{"model": "sound classifier", "norm_position": "pre", "qk_norm": false, "layer_scale_init": 1.0, "one_sided": false, "weight_decay": 0.4, "adamw_weight_decay_other_params": 0.01}
Rows from block 9, named by matrix and row number. Rows with one number belong to one attention dimension. Each number is 500 + 40 x the weight over its row's rms, rounded and kept within 0 to 999. All counts start at 0. Numbers have three digits each. After the name is the row's rms in percent of the matrix's.
# v: attention value (model.blocks.9.attn.v.weight, 192x192), inputs 128-191
# proj: attention output (model.blocks.9.attn.proj.weight, 192x192, transposed), outputs 128-191
v.45 099:488462468485506544454519517423532428454519448487529538528447497486512429465462554436415470468455488585463436443522482472464522514496416542487469505553529486524546534529547493478469564488519535
proj.45 104:616505549543525494549568523539453568479532448539527437454481443481469538515503513558503501567477536400508554527444521496510533530590522475519492517533515437526460443551499530522568440500511508
v.46 111:535539585488448517485444502531550552520508546482519468445499434535478450485494519497521504464499476524442397450529464545503488520523531458495473536467495548474465518477484531478506420541525506
proj.46 114:407429491426513466504564518469527491493416473559558539552454479521522508498524486500471583518406452470520495535507460466485458453456471487493497489536472535444551473492505498553538521464516524
v.47 098:514463509511503512526526458476564474502519485543437442461516507574479523488512422501542460472474519455484464455523422529537430500461553534482533474429481522495438499513447493494672422525543506
proj.47 103:526452506455524498510425604511489589466491550437504481517468493457518499556553489518488486513514513474534603514464550450489525402405518472563497526502426426493512536475557503471465588510490515
v.48 085:464509492569471458505493595575469475556535535490503481414508528451500497539546483542480481498486481535523471529479494479495497591558401487521519559538508506479463522505559523437529533493478569
proj.48 088:515470507488475548479508428428505432541472462541489497533496427518447487513519485489533567485547515472514442502497475530476553436461596524513470415483490434534529491546499490493504461583556465
v.49 103:527495455517520515538541500450505544564514497404455469503451535526454527463521450475562503459500520487539503469506535508516478514500523529573510527523457500567443545525449511548591522495583516
proj.49 110:528515574501509543485396494450502505426577495532522511534448500475518475531485425471513473505513482510463557515450486472474520478520487522490481567490456452414463506574524467475476542528478475
v.50 107:503558500512535458551483488584474474533452479574498518464513530454515555449469524533520512532478508495486501523504598461504493565602472517528495466513570494495543519574499534477592466439541541
proj.50 104:513474466497521484467530539488558490475493503467508498562548462563538471463535484433516561500535519499528565496499426587520493453409508503459515504495461527567440465467526494490450491533482505
v.51 113:508478497438488505540474473499482594470432553443477451559453502519492545479513515425556486529499491492530547461537494516492433464446586461543480500524481477491474561521456483490470456412430504
proj.51 109:518517482497491512438421527487462426391548513382497545441567521497578472531535473473432460455484514507489475436472529557498568456456402463536512477473474507496515456469558530482462543490519536
v.52 094:518465445474437526488534513429526558476472568426482456491506473507433430491441534480529547492475577536495435447474418490461556561484443503494443513465539532467524443455492506523495490542473487
proj.52 093:434560480504472479529445485574478464542474479549506530544423504499484562511587494544401437458506462473491543484535545483480514470526529496461500500493507475509501556516456491523555465490504486
v.53 088:462553494484499489480490518458507524473505502430458514551451464555503487462493440537486514562477459509536458517512563499470420446508511489465498560422495568471461495561440526456542443447462508
proj.53 086:537502599485531538482493517566483530444505567563586484483537533503468536527544491466515455412497543539525584513521522465493550472457481550512480550551475470482627526506534532532580540530515474
v.54 097:551474463503517495521504492533468489465476458578443519483553564506486492534472465450477492432502473488525533540436585494494561475461452488491461533505452466518491549573434587508524519448529540
proj.54 105:420451495507458508450486492442501419426476527472500498472491478478477500454478531515488555527542519455413506443497452528494481518444546587504438498455520502556451432423504435432446442477519465
v.55 100:459536478511453528515576533552538539501468446503596493395460487538457500475560460492503472492508519467479554578493505437499547522538447515528450463472558477530466492522487486506479522501514476
proj.55 102:481483501479532413480499510501588481476485555514445419546511471445539478492522503515470556496513512520476500468550492538447450495556473442484542433484544558471503495424534560495470492509509556
v.56 080:475422491507532499493562515497501501548560504493514484525548540543523498562518537508528486521468522568449521501461492558471482485529440600519476554491455581517571520455490457477528445514498503
proj.56 084:484468490475507505482485611549580561421444526438519475505569512459548525410488466420467557541557498496524511469544518497469558481495604449517563471510531489506520487555500449497475594497551467
v.57 102:491516527483536505419455503482536532560511522454536474540451520594475509560553502491568479536537441579498413414524520529476475470427449489554500475454450557475500499538516501427496565464457566
proj.57 099:491486508475461498513500541531511490468476541507439459468441449433416454463422464482439452462516578474434534609477512552492572492535533504491579524451575478500490508515490494585486457497555479
v.58 111:492509559447434534490514575473532526576464521431547547522484480519500396549560506491505498468509450535498486511477433459530444447501507481459483477494522523465464528525494539577366542503499485
proj.58 109:482475477500529455446458428496447429490461456544523458477528562419535540484463472521452540496527431533475508511495531570506527479538431489529515491524536498475568448499479509450607453497494554
v.59 083:583483404559498453479551494467507479472504499605538516522467508574411500443495468451380498497518491546556459448487503575492461512464537464471498526505438442508548490507502434511524521448567482
proj.59 090:543506586502531492521443500485533437474534472426497483433483531430552510583485528532505450470448488431502567551490537382462499477512438517534452495503471514434464489491465592468508413523494492
v.60 099:454452488516487540492529481558531600491492491529532534524548517541542514469497556529505470514495533506509539481468473525423520629469483461467481494511466463495534522511542393579494470511460503
proj.60 097:524508500483508462567463510465489499536502504472495480509565466462432463447486491456506545501530401506550431513511484446563562371531468499490555508559523514460470496492484512521483538485451501
v.61 103:514515555448494478479470460504522482493464558468438432505534497542536568527519484400512434526548518506512521412431452582468505428429540482541546491500534561459478525431459556492492519461445493
proj.61 105:520474403510513546496486452511440531517461505414452570466523488514467449516459551482524523468509547453486447524551534509463524489490482526429533498529504480473608453490502443522460467529534485
v.62 101:476477473465522442437558469508470435469475443523492507477527507487407493482543443517497485436539498595438440500530468547497550463482538518431477467552494450456502470528560495474474540492467428
proj.62 109:579545514502526556510534508493483638503551444554496476486483480531552500461442517505551559514504517444515536430508488512470489528491490424544491498440529537564487515522468478503548444512511593
v.63 094:461563528529494549507512473479548510529494462511553538540529532601483546517475499502479505540502502437428572580519444537472533493436456528459498529546462566532537455457516521502480465539489474
proj.63 097:507552507446481438477524549564494561454461605512543448475494473404526524484557498598500516520436501537538450432524537477478436495566511452492458531530592489495537493473464477491453536435535540
v.64 100:488562444461521484465463428514508513488528518540496502509584592557475437552512519570505561510466534560517513446499521507482468523538499484505512533574516516515547497495479535489526442529439444
proj.64 094:506479533551473519469517518475491490499509541487494462466492470490566539521531419436442428538539493527512518573475446453447584483473469505587503495514600450421464440477548498486484597491472517
v.65 102:521497550466424510550502576512415510546534428474496494433472488453444525529556540427505594457509511483545453521524544487484460548550445467396453501513495463478521462587521503530497456531474434
proj.65 092:489540506487521465455514414524532533488515545498464487530509557522443486504474442497507491469482476463502535507462450493433429493432442621482525456400513434527468553415478454508482431511492569
v.66 096:509520555497570494537467465540500489555450470474498511532603527591468463481489523450577480462538525490530503499561491509523465513530491475454474472450556495454524456496529466463535514490539520
proj.66 098:573484467488471480517519522467478450530510475470479520482469450406555531522497491503561488521437460456456530478476498543480561432450429512602491497544485472541505559508461517575563481507471479
v.67 108:586553458454499548464469504477495536488451529514442450512549513402487561510449510507524498508545486469483529550465485531503465447480435500532475457534499469480447477530499524490502531539503481
proj.67 100:476487446555499438470504463457543479489549529444516477506437482564503468514573472538469492509447510504459455454501447537472522512555579490497528494478488532468457483488494488444484464514452437
v.68 138:535508483584443469516523485521511490508477468468544561482522507528490530408519442543539415530440513460549475491558470553477454444474521538488567555367491463422480589509479473524524506499558489
proj.68 119:510486499485531494515459512447454497437522564533495468434472501463474465526511480493443573441504497477412557431439535445487525492522514487501477445545498465512526470470548502553555547402544561
v.69 113:508520514471550494527516530455499446503506503497493537399495476451508506500453525510460498549449484517485464474515528519478503522451549539430507473471415525490497459523482459512463451459492474
proj.69 114:455517515501484442528453478539518564481497499550469407569514459517480551491520502545548536482546535472475570475480484511519502485516471566514431490539563507543483565509537498485526506476518522
v.70 085:532502540549471523491573486507472509478523557553455509423403456493528540539470492514481484555489565507484460471488570520458450458504501490506566481505446476556498500578536495471411457441525445
proj.70 093:507476450492491480481455442481492466478463496474526489562523540477535531503521444533547521469454474530513417444453461482491478500508478438439455521439565490465546515485487596488494525517482505
v.71 114:622479516523457445475499543415510497532512467469457525481502467517471534536497488469491538469528475486478493499437497485550518529547446546480549469595493497478468420508503504487451532503472499
proj.71 105:452452487479537506506568466541497502471479577476473501491493551496491458460469463585408446514467521549545539539514537486534446515433532467531445509446491511491533594498498505457466457518483482
v.72 100:510480559515476454479558522485503465524482548533562474513471513492484501496557523464477487508488423508476469495482508554525528511450442568503435544474515512551469526516504516574535475511461501
proj.72 099:466522491458510478516509478476499576516547442497488432584525481567511547478528512547548491446559479469513507515564490496486482465576533482430487519563497506530497522488536445483462461502519495
v.73 107:428437571498529455517507492390453478543525499470503502523530484513442498534497450448526488526418453475437478511453471496461543579426569508508452461547574521511509483511566495518524541544406467
proj.73 096:549474472487436511451521509516515518501482525571419537528442563503529480515503460500491502435490457473515569554558498537496513446543498550597506558483431505502542480455426482448453450500574505
v.74 111:531464538523455535518579521566509495484479546519471517499539544551480515520500546465544506466478445471523533578462517483503577508495456569507442581501456476523467500608474565434475475451485515
proj.74 103:483555474478495529504514501418514520442441480486506546529483483459485499477525531553469473583519569554507437421547507488536428584517515428434529372568506482543546521458460468498437451510469504
v.75 104:488534516539526534458484428517480421526503500486492497473457482532592582462481493477454497519543450572486517605458492521470532496399522525492543529506532467447500586484472584506446533443510549
proj.75 093:399459397515472514474506587520488530493511505504538475463496472494446419464461514510539502485499506450498485405514458502510446516581496552497530454499476567488482487470578427441549485529479447
v.76 114:532450439520456562456435461471553494517462583529529547540500582393557447469474450519536485462568556460533510501518477579534429530486438524488510457441469450515553516517432482507498511520531471
proj.76 101:537531522478572470503457536554516523494495489404486483531513474561449539516535520516398499526457466530503505500529505467451525521548467472475545504565511471522417548536521561504497481487459495
v.77 103:521452565459504433488496511536426520561515480389476542486524421530500442522496531478448493490451483474521492517497515511472469532482541451472528518425488454514552524450516444464546491501487513
proj.77 106:489494471482593569526498487571529456507523488612525514519509513507472583513492451551531525531462530432482529520538477521585547445559477612578492466476521567535540517507459549533496533438548546
v.78 090:474536495462490496518542486574538477485465546520485489494543539541490504536465544487504501474477476504516490466535536527476444495507497603496471494462473495455469517442473550522537511425506548
proj.78 092:547561478586493529461479525449445570530521416461480520496533459454509539512509497539492500533559512538516452453507525506511539477547485461537510588516482548473553532594558491454481540541485488
v.79 097:484503479526501493514510442488504526477496549485520564436493548447476437474460492508517450527506490473510511459468548457474572508514608485521538458468455572495546436473494479504545524441502440
proj.79 093:519511535486502527523377523571488481579493524514495505568534462494521506435462542452526542507514493523449494494552497498502498489538431426464475522507502406521518500487457556502531501532542523
v.80 120:469606490445564474484495450464488536478529525464473472494552503518501447549520539520431492465476467467534537451501490424507529438449534456495493466626542520517477488482506484524462460472430488
proj.80 116:535441476540474489543475511572487478527522473587581568492450443494537503511453468500495521537499543551507517550523543532458526517541505536583492530462511505490576444583512492482521558480540558
v.81 105:425538467458524489508478407512551539456599513517478489496495487532482519466467516488404502487492421512516460476476554519515558521515498443547403488472495520526511442423494500534468530496471479
proj.81 104:523461548510519481518570538516501425480469541460467563508494559470498484553488478510525470489487568501521552551515452452551467501444493474507551567483521495520449555529543540526555470538467491
v.82 102:566569534501516485453486471496544573562538518547488505592473535526532475496478566502500555536475515505548506500518542524535508507538517540467417468532519431551445489438488548557526526503495460
proj.82 095:492543572511446469529523479477513416478547509447464539454515510463456549549515382529411461478495509518514470500507478472515494482464465480545538533494490553450502537557469462388477468488499530
v.83 103:509547504494470474518498481500484465491398532429577490513493549489434386428408503461555426465515520472542471466516493563424444482505560464425504446459498530456494489547531454512496521485466452
proj.83 104:576538558533543524514471499496494477543566500556406492546501499501558585493580468475504503509486476500466606476485519443486612449537477492553510489547461511597525537476529533462479481484521514
v.84 091:500437564447516426460477460423514499475503537501483439449553480436451480535456513445540478451465444487574522444495546533574504461508463414477415423518529510521500417511498503522534452496404535
proj.84 091:486498471549470501526551571504435538540464525529469551520471520589516508490495517534445522524486469468496425581511453470399494511512493550505504514491536505455537534472503548436480519466488440
v.85 102:497497462506495466492494473515499465529541526479512524415553409449480515559520474482547527482498474518455504503469432483488565580441509409418547509521501538479462488556473422540493527520450517
proj.85 098:519426531374595577484550500489506519516474497460513515593487561551551487498520527509509459449474490466509508512517485534500489472522490527488475498459460519532509518454493519548545457489476503
v.86 092:403577544497458585575590543510473546500534483492468534524531497456458530467465509507411573533443549501541446573466544548524549489511528567513472554478498466515455463522566479488462452478523488
proj.86 094:544509535509566447488491454480562473435423485562498474437473477526513440511473463530554490463508534508538574454528443443481432578497483435498506423418473473493455502477422448527484495497485587
v.87 107:568497545503437563579487549463450478519429503502535479500560478526521530441491437382477514457476482465447447470453546540463491502490472524502477522484472517449519473478486476516426533549570505
proj.87 099:473468524525546492413554447517530523515569520502495510555434442500530473509498507573524398559475458507457537497559401482464515487499507555471491503508462491578494454481513422490516440505453508
v.88 111:529545453464561437438481405540515493493458526524557554432437507517465443511470514509506484468554478484537497560431435501491564519492550442453501536536470531543459464520512517442480500484536507
proj.88 106:530471520529541594540492496505500530465516480532493516547554458472536529500476525498538525508450527437461493499573521567559470513546436490502511428484513487599486493495476502523535482426475525
v.89 104:500510505522583498479482476525421467431525532486547516461547495507526433495516512526557494526519512551466493504456508514470489512493524486451555532589435585543505520554488565529398465489527474
proj.89 092:532539482506495518555518477546528545534491478509519538527456480516472549485437435462502479530522481442519538466495527477537514531570478520495458428457625474471478501456481529462495603502454526
v.90 096:448477480508564544547479505513503487456498514478521501401478542499510458570520542457554508465534521464494535441528476458485540494506496537527540464544487535435490533548529515476497510509443544
proj.90 098:511557583451472412498434509490555480501512463500545481552566486531556549467503533623518466525466467585532494519519559524544519496506489451507415583534587507517520495460517554516519458534533517
v.91 115:503488531557515471538497483487454555477490483528466525511470506510488548455528545395542454544503501456499449485507518501415460389489551545480440517426463506516473515511535488457460472542493502
proj.91 105:542508498464431429491448419529552463476475490529433474490551496489473443601484501509485447516562504519458550412554510456550507554526403494500505477561463448487549485467482482512485532465547475
v.92 098:529434533498527526529522498532491366497514574445417461483516530483476498498448493524539496520473481519563438493470509518540486511452520467559428560474503547557594470479466524417535441462470555
proj.92 095:510476455509504475480526553506552588526467519610521618539488478509518499404488521456522498508522497496549507497580506477501587580573492503480551498507550483532469530554518558494468551520567420
v.93 100:536413533520462474551546598540443457531479492463451553539475497525541485448542489556546501479479537510497481526484507532529498487532436500435544514374488434466512466535540525485545540551520580
proj.93 093:470558476503549546483521511523505534539470476532491397434515482450454521517509534439462528531471452482497545472478523529486506515536598581440531491505436501545547549491526481546509434455531421
v.94 120:521507448451531504434465486496515523469467553507544500501502484445517421511445496501478498514575481464534519471502493455497494506498545516488505499577544544595473522583408518564420497452493510
proj.94 110:452508585530511497517524509500469510510541491477556515536495527593519536491483403536525534455465531532508465508445518486542495439513453467509482430458480530456496514481528515440508499545464495
v.95 100:529476571495553477528459520498491499526508442532496548583570442539522483536530537476495547537505476538496447564524445462471471548448488502445485491489488487532494523512425428495541442491492595
proj.95 097:432502448477462471416537481456527551464459525484517495412457502470428559441433475482548484485453560385535559477513578527535529424472468527563550526479492497529539506473552460572519516456543542
v.96 119:469549445494499540545580474546542530538577478533444511536495592495511526556530521562460518525466496480530534474529574505471491478578539559537448602497470439509554528433492531520527507503504500
proj.96 106:529540527528482475510424536547470447522475443550576545503516413494460471465511491459520503521537548498430453525467465454567455484472492473444548412504513501470440462540455441545552550518542518
v.97 118:433567489540432481451474497541467456469507511466521527524546543448522503536475525456461530497491478505537491544539539503460416494512392467545539534446497425464443538486470461443530535493477535
proj.97 105:505456506442593511505492544427523501496458498468482449497459562534481472441480454464521394480464545520490483459465453406480527564501503419464491444502550509537523542533463488535468466513443478
v.98 106:503462456511522467386462446481490410487487455494538520487435455473480418511488473464557484519549531528476470541479467529519537547470573496471589465458556509533513532534445484471529512464448513
proj.98 100:481521535497525515529508568474469557477474516466488491563545540538512496450506523530513496478500451450488492496522475571464535484531462544530417543567456534512521538447589499489469480441538465
v.99 104:432473579465499515517463424497443508490453500535530534394476462525484531518481501503508500531558500463403463542498524556468537523494524482512580513441459510536474526478566494409513537516572548
proj.99 096:480489477546443449462500551504574509473558432526465421588552496433530435525531560478609468525463471566513472461404457467491480498446473461537489508505538494482515507455501464482504518548485450
v.100 108:465437498480445463543523571566522483462547459508467512476549563501448520466477520463519444493366450548462484479526536513470509509464512497484462536427501495461552509431482484493568524561486554
proj.100 100:477561486436512489490507448468526471448445504487504520568459486535489461513548498460587538480539477485517467513518435474470515478525510493426521474458535500513534513540472474534466461422501529
v.101 111:541498425468484476446511523465529558526530482529477466490455469505586538509527444583477460532451511530504524465510532512499550483494521551499399516513385448510517497495443513484499519478520443
proj.101 102:486487485511484548565525448488465491522523490500538523518558476493396504443518575453445576515396510460500505552502496540527469558517522477373544469497492575512474482475552499471459504543523531
v.102 094:498562478453518437506574550501485493512556495503566434523516519614485507427536547509542517483502453423504482487564467563501486493511507570525498547508477507504474527476537481561487507457531472
proj.102 089:553500512579442522583518494505552523506494551500424527481508501489494501537475510514524436460541497547534519486491505458454424480501513503526553523440548551476527440552544449474487471562523532
v.103 101:467525535494543489492506517517526522401460448459542427539531480471521495465541514562444493421448532444487519463476537443455500491450486564498505454576535537527454553624509514511521474536447478
proj.103 099:505546468480471505559468437473454506561477497559500480521495525536501530514517502461592501550536567591526511508500511507557502520535532475526527485408499538483527450386541524550491492474431566
v.104 103:527526501418487477507490538463434529494458513477483439499462467474478483565461533455438527496538497436452488471453502422461557488519509489426458405561460514514464516603530504516433462544445520
proj.104 097:458507498506555531508482438507531516573480499541470530505498502532497525469467504475519502497488540524568538562549479496539480472446538506492437489391475510498522471393490482451532474507462464
v.105 115:540515445477491541555486548580473474450480541531501472466502497594566523557481490474520505500490515419518477558553515534491524469490423595532511502477451513445468524516522496460467472459586521
proj.105 109:533479558509516539461459473505572537565513499492547503524470478458473485423543507586542491570515512559507470398461519493491452568501527452461525544494466521557504473510513481484517528549463458
v.106 107:459506456460544507375474431467536537507495512517432583443535507433518464513464419545479455513553553546494494511466444524536499467489514471488588514537420491456487491512495515490453478505517504
proj.106 103:483518523528519467545535570538503495452447507454561457525495430578488520524538513507449552432420486466455514497486489521491521510506454439514468485493565530542471517457474494434535549503552555
v.107 120:480489502483491452520514479526485571423506529561481543437506461494510495462437572514410505522445506540442538477487521590445500439430493442524544517434513513527458516463506482517503436464545489
proj.107 108:483469512471569498503515508559495444481433498455542374502541474483509506591520506484575545474532529533515451583520402419553432486506583485491490454554509527493485436534572487511528535542470464
v.108 103:478566453456549408480555579514503527480548464518538500512544502508519454522539469546438462461467498567433563451545509554514542457526533523495503402498550532530483517473593467501471469454538448
proj.108 104:484472563541476486557484455520509491484426481480520516416481462538534538494511541499577566519554556466496440543455567504506480487437488474482556573495484538467529446506416483469557515518474519
v.109 106:505627491581478465477479569484517434449459471475519422549528520521574535477515455525427490475566476399526491487460531497464474492538500528485472494530420523523469534549494459505420526449502502
proj.109 099:489494515471499512509478486478526533532550503441500534569474469490427568472466545498539423532469547586457506539487523542532512550539553504459437448487512488511519455490508561528520492549422513
v.110 097:498525479512497537506478501543467460504519489492550443570533497524536550455542496493506477485522433460482478505463469500490541474531431439599571523431531533543469473491516534443452546491523520
proj.110 089:497543531557433487516518564499543512446471445483526514458481468517507422468485593511558489548530518531546536500479521470523515505516542527520456442457483485407537506493532508584548469536508512
v.111 096:515498429485469459558520593487557496503498488447525572540462467515521470433492451518557503500519509566444458444476573499505519522505530468502525486457511551513491520518479502511518464489556497
proj.111 095:471526567533517479524471491517500517513484489455515383457500571533485508570482477465458543505443463514496569573440512499530492512470540528424471505445491529459527546522558534493511536505536508
v.112 104:496485512547529587529472464513463472580465536492473542537541492507524468547458584482514459501551445506542483455513529461507484470485536469532482535496534534491494505476557510453515481549394521
proj.112 096:481543541487483420450499456519573523424504453554509468484456547479490522502565459514426512504541535501458506504527501512462529450521453474540497471493513457461517536556494485546504528501617547
v.113 113:488553479478505400474574567510492492508545482576572530440481483415478535560504492521434548530435521528493492495485493519508504531422494508519524579447460532537527530484496513504526472476507483
proj.113 101:490468472510512549540552446501541545466419479479491474540545554541484466515435433484590522404516527494418485597531490490537514540521558519465493496477552519471488478514475516479510550446436555
v.114 093:472535528531534523538504540460479541499525415469538508515529464505516456532527520541546482480443423590457440458485506488482418502519512484496560503480518569456482483555547470526481514484511538
proj.114 094:529477451455493486544511552513459455480513484506486462582485429540479481505476468449523438491590509462490545534435504485487499485476517502422483510481472410472560470497509448534468530545506468
v.115 128:554459572535447496508516505511540477544402496496563490542536528444424439475550503489468480535483496483541450477519498506582457533522461551535483509496490533592510511496460529510532516516577460
proj.115 112:480534460522503509479429497419479508464591524525463524492496545561608546515506462502535443455514484470480506513517534493445507530499516479486528471476495469453478537500498500545432514468494563
v.116 103:479554361462588553507485449475588479500536521511429480540511513543462490505531457539500412478452514545504586442547485440471554416481537481463468524467556577442480551491513522528468473571528439
proj.116 093:585530591477485488509464510519484505546462464530553503467515490541547529568524534468473569541551503498435479474484549566492513506479456479490460545579486529463454458480473492493512564491435564
v.117 116:430472461479461506523579544516494499542524453535497480459502543520475574524524497547471459522395430563513472477508553501525517501453576557561428545457494512472567510443455468514534568530490432
proj.117 105:544530504546503485490486511508452460477571528523514486541509493597553402488588472541543549503571472522462510565525459478458495471558481542432519535507490526512503495557542545564468463507590551
v.118 096:407512524506540485409551526526463485480448428525505507541577506538531476517479469543508457482476346505476507473478462571496513517527502551449550486589519507515482536579534459511567546483430450
proj.118 095:563511499530488519548483526465469449512489489486477507483440480526475499479538541428497525582521592484510506562517564498527535447528517472570515517484433523523539508404518499473422431453520549
v.119 097:472505464513525475475487416452483545491509561537510580450487493494565545560504507468472454503513541502458489478547508591491455491458540553396500511457514514518492517444547481534487507422501482
proj.119 096:513480507481549481463533506595538490492503414467481428534589532521467453481488493586539558503549459506477487545426445543487460480514437483566528466527511518487448524519469511428469510561507499
v.120 097:498497572453523529525523534523464528481484505488494458459556485507522453555544514500524534491626512465465567586550409465538516593538488518534503556557524478440472501518519451506507492449461511
proj.120 097:520526427529477447488489491514546450541536498443474535498382490493513518521464488527519434471405480503572547491518519579490490519455554507594544448522470551543535432488414508539482449528520523
v.121 094:405503506460527438460538629455475492473511458551454480565483499527524490496531562574433524545472481533532496541486544489519567483463444504499404496522471526505439468520544534485468507499460481
proj.121 099:550434490519397563542575473534564571532484450534478485503534448491434545489493522381558579520534584532507526469566537513454409555514528466428529487489465491508540501528470486469524532564516517
v.122 100:484503439494497510570495482440517518467443473466469500472402484502533456437440538459534463468528456511519381508484458498440499526522528511404539473447493503547514480497519515522474500463513467
proj.122 099:547462534445454499499484489483483478538558442484416443569543512473444531527527472498479522530490527529472593453509579433578490516482438482513431482483476474424501602498520497483527518529486518
v.123 101:472568476500452517483497488496505439491495526475512482491481567569557426506515481554494487516508517545586472595459484534461517441501507543496492536405492550435412523419518527442472517460506487
proj.123 101:598431469510551527502564527462500493531505465530452513464460480491421499448502486467472430478503516497482490402549531495488480559511492436493477516626447444569484461571453444547470464465498467
v.124 083:480514415459492502453461485502476484508506535554564466552589618504477459502560445531503501524440428545516526483494475522488453498502471490497439569503470500533497520500493465503490573496543447
proj.124 085:519538540500535537543511527483532468495500479469528597480472525503514561517495554539509497444530552451465487525500525527452512463509499528465468513463570506476430495490448472552393483483432517
v.125 096:506528553502480543489472459514468502525423527484509520488452483456551485528499553453499496464600574442547508511485504488544401538502464532495557524499475446532484495551429528539533504467445517
proj.125 088:542518473479522501502472484497509417557547476522518486519557527471486450492468500585516506503488461587503580447533515470434543478562512471568491493530532523512475518508573508477497449491549554
v.126 099:517519448424543523459456453446486476440489549464423540392450486445529525503500541545540528484562531492514529578477516531417543520476574547504581448504460470490437538542490549503520505511502557
proj.126 095:539493489483491513505499529534548579477462489550489471556504492540457532483527529556463480460497531566486480419577507534575452526543374377493495495487499479546497483482526511497493506475436493
v.127 116:449537548505515487529589494538541514528569467496531418510476537492483456550535458486509462483482476562535463536485574456482486500453497502555443427473530510483470448468482516495560495556475428
proj.127 107:521458534519516519508503455472433446495546530551449577508515552503540474495502492496484515462525490439468516501511472521476516511545501485437451567523461425555503491518488536516448522502608588
v.128 098:513525482464578570464484554507532511481485471526520600485510472504469440529538483437535470494454554539456509588507474455455539489470464494521513489520495513483464442534456479500509529442528542
proj.128 105:484446553494341473503507463495530473486475536435488407500526509475493581485509499545539547521501486444507492507442466566551473502540536520500572488505556544509461549495538559580553454567515508
v.129 106:553452477511470577431494529536588478611476533578524559509456449516462418511523468524497518434505458594482443575474474497485483510458519535480528424480479473502535461551513487509491524516540530
proj.129 101:441485499501498500530480460548506533409505459444444427514559526516502522493558480509580523569476500485502568510492483500539473524531466509520519575503509565436445576478458514512504463572547536
v.130 084:492527520483498492513496465524520532458523449546483481447570541437500513510432469454512531521560487545416512493583527467412525519537515538482507547583498508485463534476482506499490507433528511
proj.130 094:522505589490538509424477465454488491474524556481519495560466487499550517539519539492432558493464473474561535513421540515538569466470528506608525442497520445491453576547491519493487533586455505
v.131 103:513525481500492478392503463517535464562564527496492515454473444418517546485479473491479457486522521551453503514518448492524377502553452483552513532531539512485443483438485503480405493527522441
proj.131 103:515483557469486550561468558520538555470465573504480484508476537521593483523583505500536548507507521462519522477509492509531480536488588528497521467530466491502458455488551562514555485520507507
v.132 090:486497479548502562493547540503506523594503561483509522511507455465468494420558485517567467458533498559512471477520488483521509489434511519492481473484530540434494481489489494533415478505481476
proj.132 085:489446469520519502543461490546524488455455520437461472516527477517595528554521413509532532592506511457445556524462449549526441543540523548434513456475509513573507431441512499534509496508524501
v.133 083:489492539540506556471488487466528553510453496453482528517545533527503476531502475524516453533535487516473553583513578470497477518448439484506463486546425543416486413578539420475523465443538514
proj.133 085:445468490458443408471459506490466464471562523506530469484473470467508522455463455488551535472447466463499448479518451530465490500506543471503512536472491451550485533477438508497474592526509524
v.134 085:523481493461505539442516459469494531534501565476446516539494487492515458479559532505502501556503570582535474560425530557493524555455491413477522481551585540455453462522532564536467509486555488
proj.134 087:536495474482481474537465453529515427486517485427489531567466540513553461486459490477475462455456470485461507426521441546534469471556562528477516590509464494450497497444484438499528509490487512
v.135 112:503439494469534511499484455483509588441476414471464534500489508508541456490495525458438453453462444477534479516475512527430600462623531527559474503534478525382517453476443501483487388450469530
proj.135 115:486557510503492455528494565474478477523535577503561499519521493554459538502460474550451491471561499455451512513500459485509435543436468527545507553473587468562448488495495476503571573475529498
v.136 079:527431466483491471503590418490552539568436519443492525477473506486468493451524481537494489535473512505507445496489488492510507480568467485496501440518439498498553462478498465508493574595425542
proj.136 092:523596528513548487544461598474498523510533488555513471519516490534531531514517513532549549486540453502477485485508504395443495435467480553454517541539551521489478542543545520387506375496591468
v.137 089:511434558459482536494453536546524385526473477564452464497433520543508500482497467490473541544481499511492451465505459510487515526534535462494503523513502526472520506429493519464519569508464537
proj.137 094:522559542484464531456545461537491581543540474457556453515540517518525469528544533480446504465437497534442467557478534510519476435447457537503539494531528510511472506521516534522530505490573499
v.138 102:491507464530470464409411503554528503523492492478545575534512509498474527571441537491549426494515444533528494441532514431476435497517492458533435562530495526419481497535574509551483437500482551
proj.138 111:508485534442517475536538508486457547471542519473486470434536463516538498454471451468425498481445571431433560529594512490524492473486517464470582479464448519540460491556533444478529551506453509
v.139 101:532531491488493471389475526514554538479457490453596523546477444485513428534515485534463420482548532529474524537583504481476573538442497445493553435512514484506510529573493477537457448461529480
proj.139 097:458491503487508573549454447473500475522485526529470540515501483517501518446540480454576538542471492460465444458460466505525385601547546455451553504459477506436473499427456475518481541485423495
v.140 097:421534533457475469590478417472422513481512474438467419481475506483553557479444481546434470454486499424459533526497531562533532460558496524514491442412466469560512450520570452527511517518403510
proj.140 100:530556396551531512441508568490541449524495519521476554534489461505440456505509479429466529551486486515601526445540527509408463507438510471503463499532546445490405548466440481533429485489547443
v.141 092:493508500507532459502419506573516530538494498517507588545461560485493472565531531479529486481460472459498513566485438498471480421591521483570549509540474459483457608440502461510526424506461521
proj.141 095:469462508489463526498482537449480553474517497482501430481533493569472485536482430526473441450508534431481533505559519514531492559450498489460537549469586627478517459552540504566534546494501521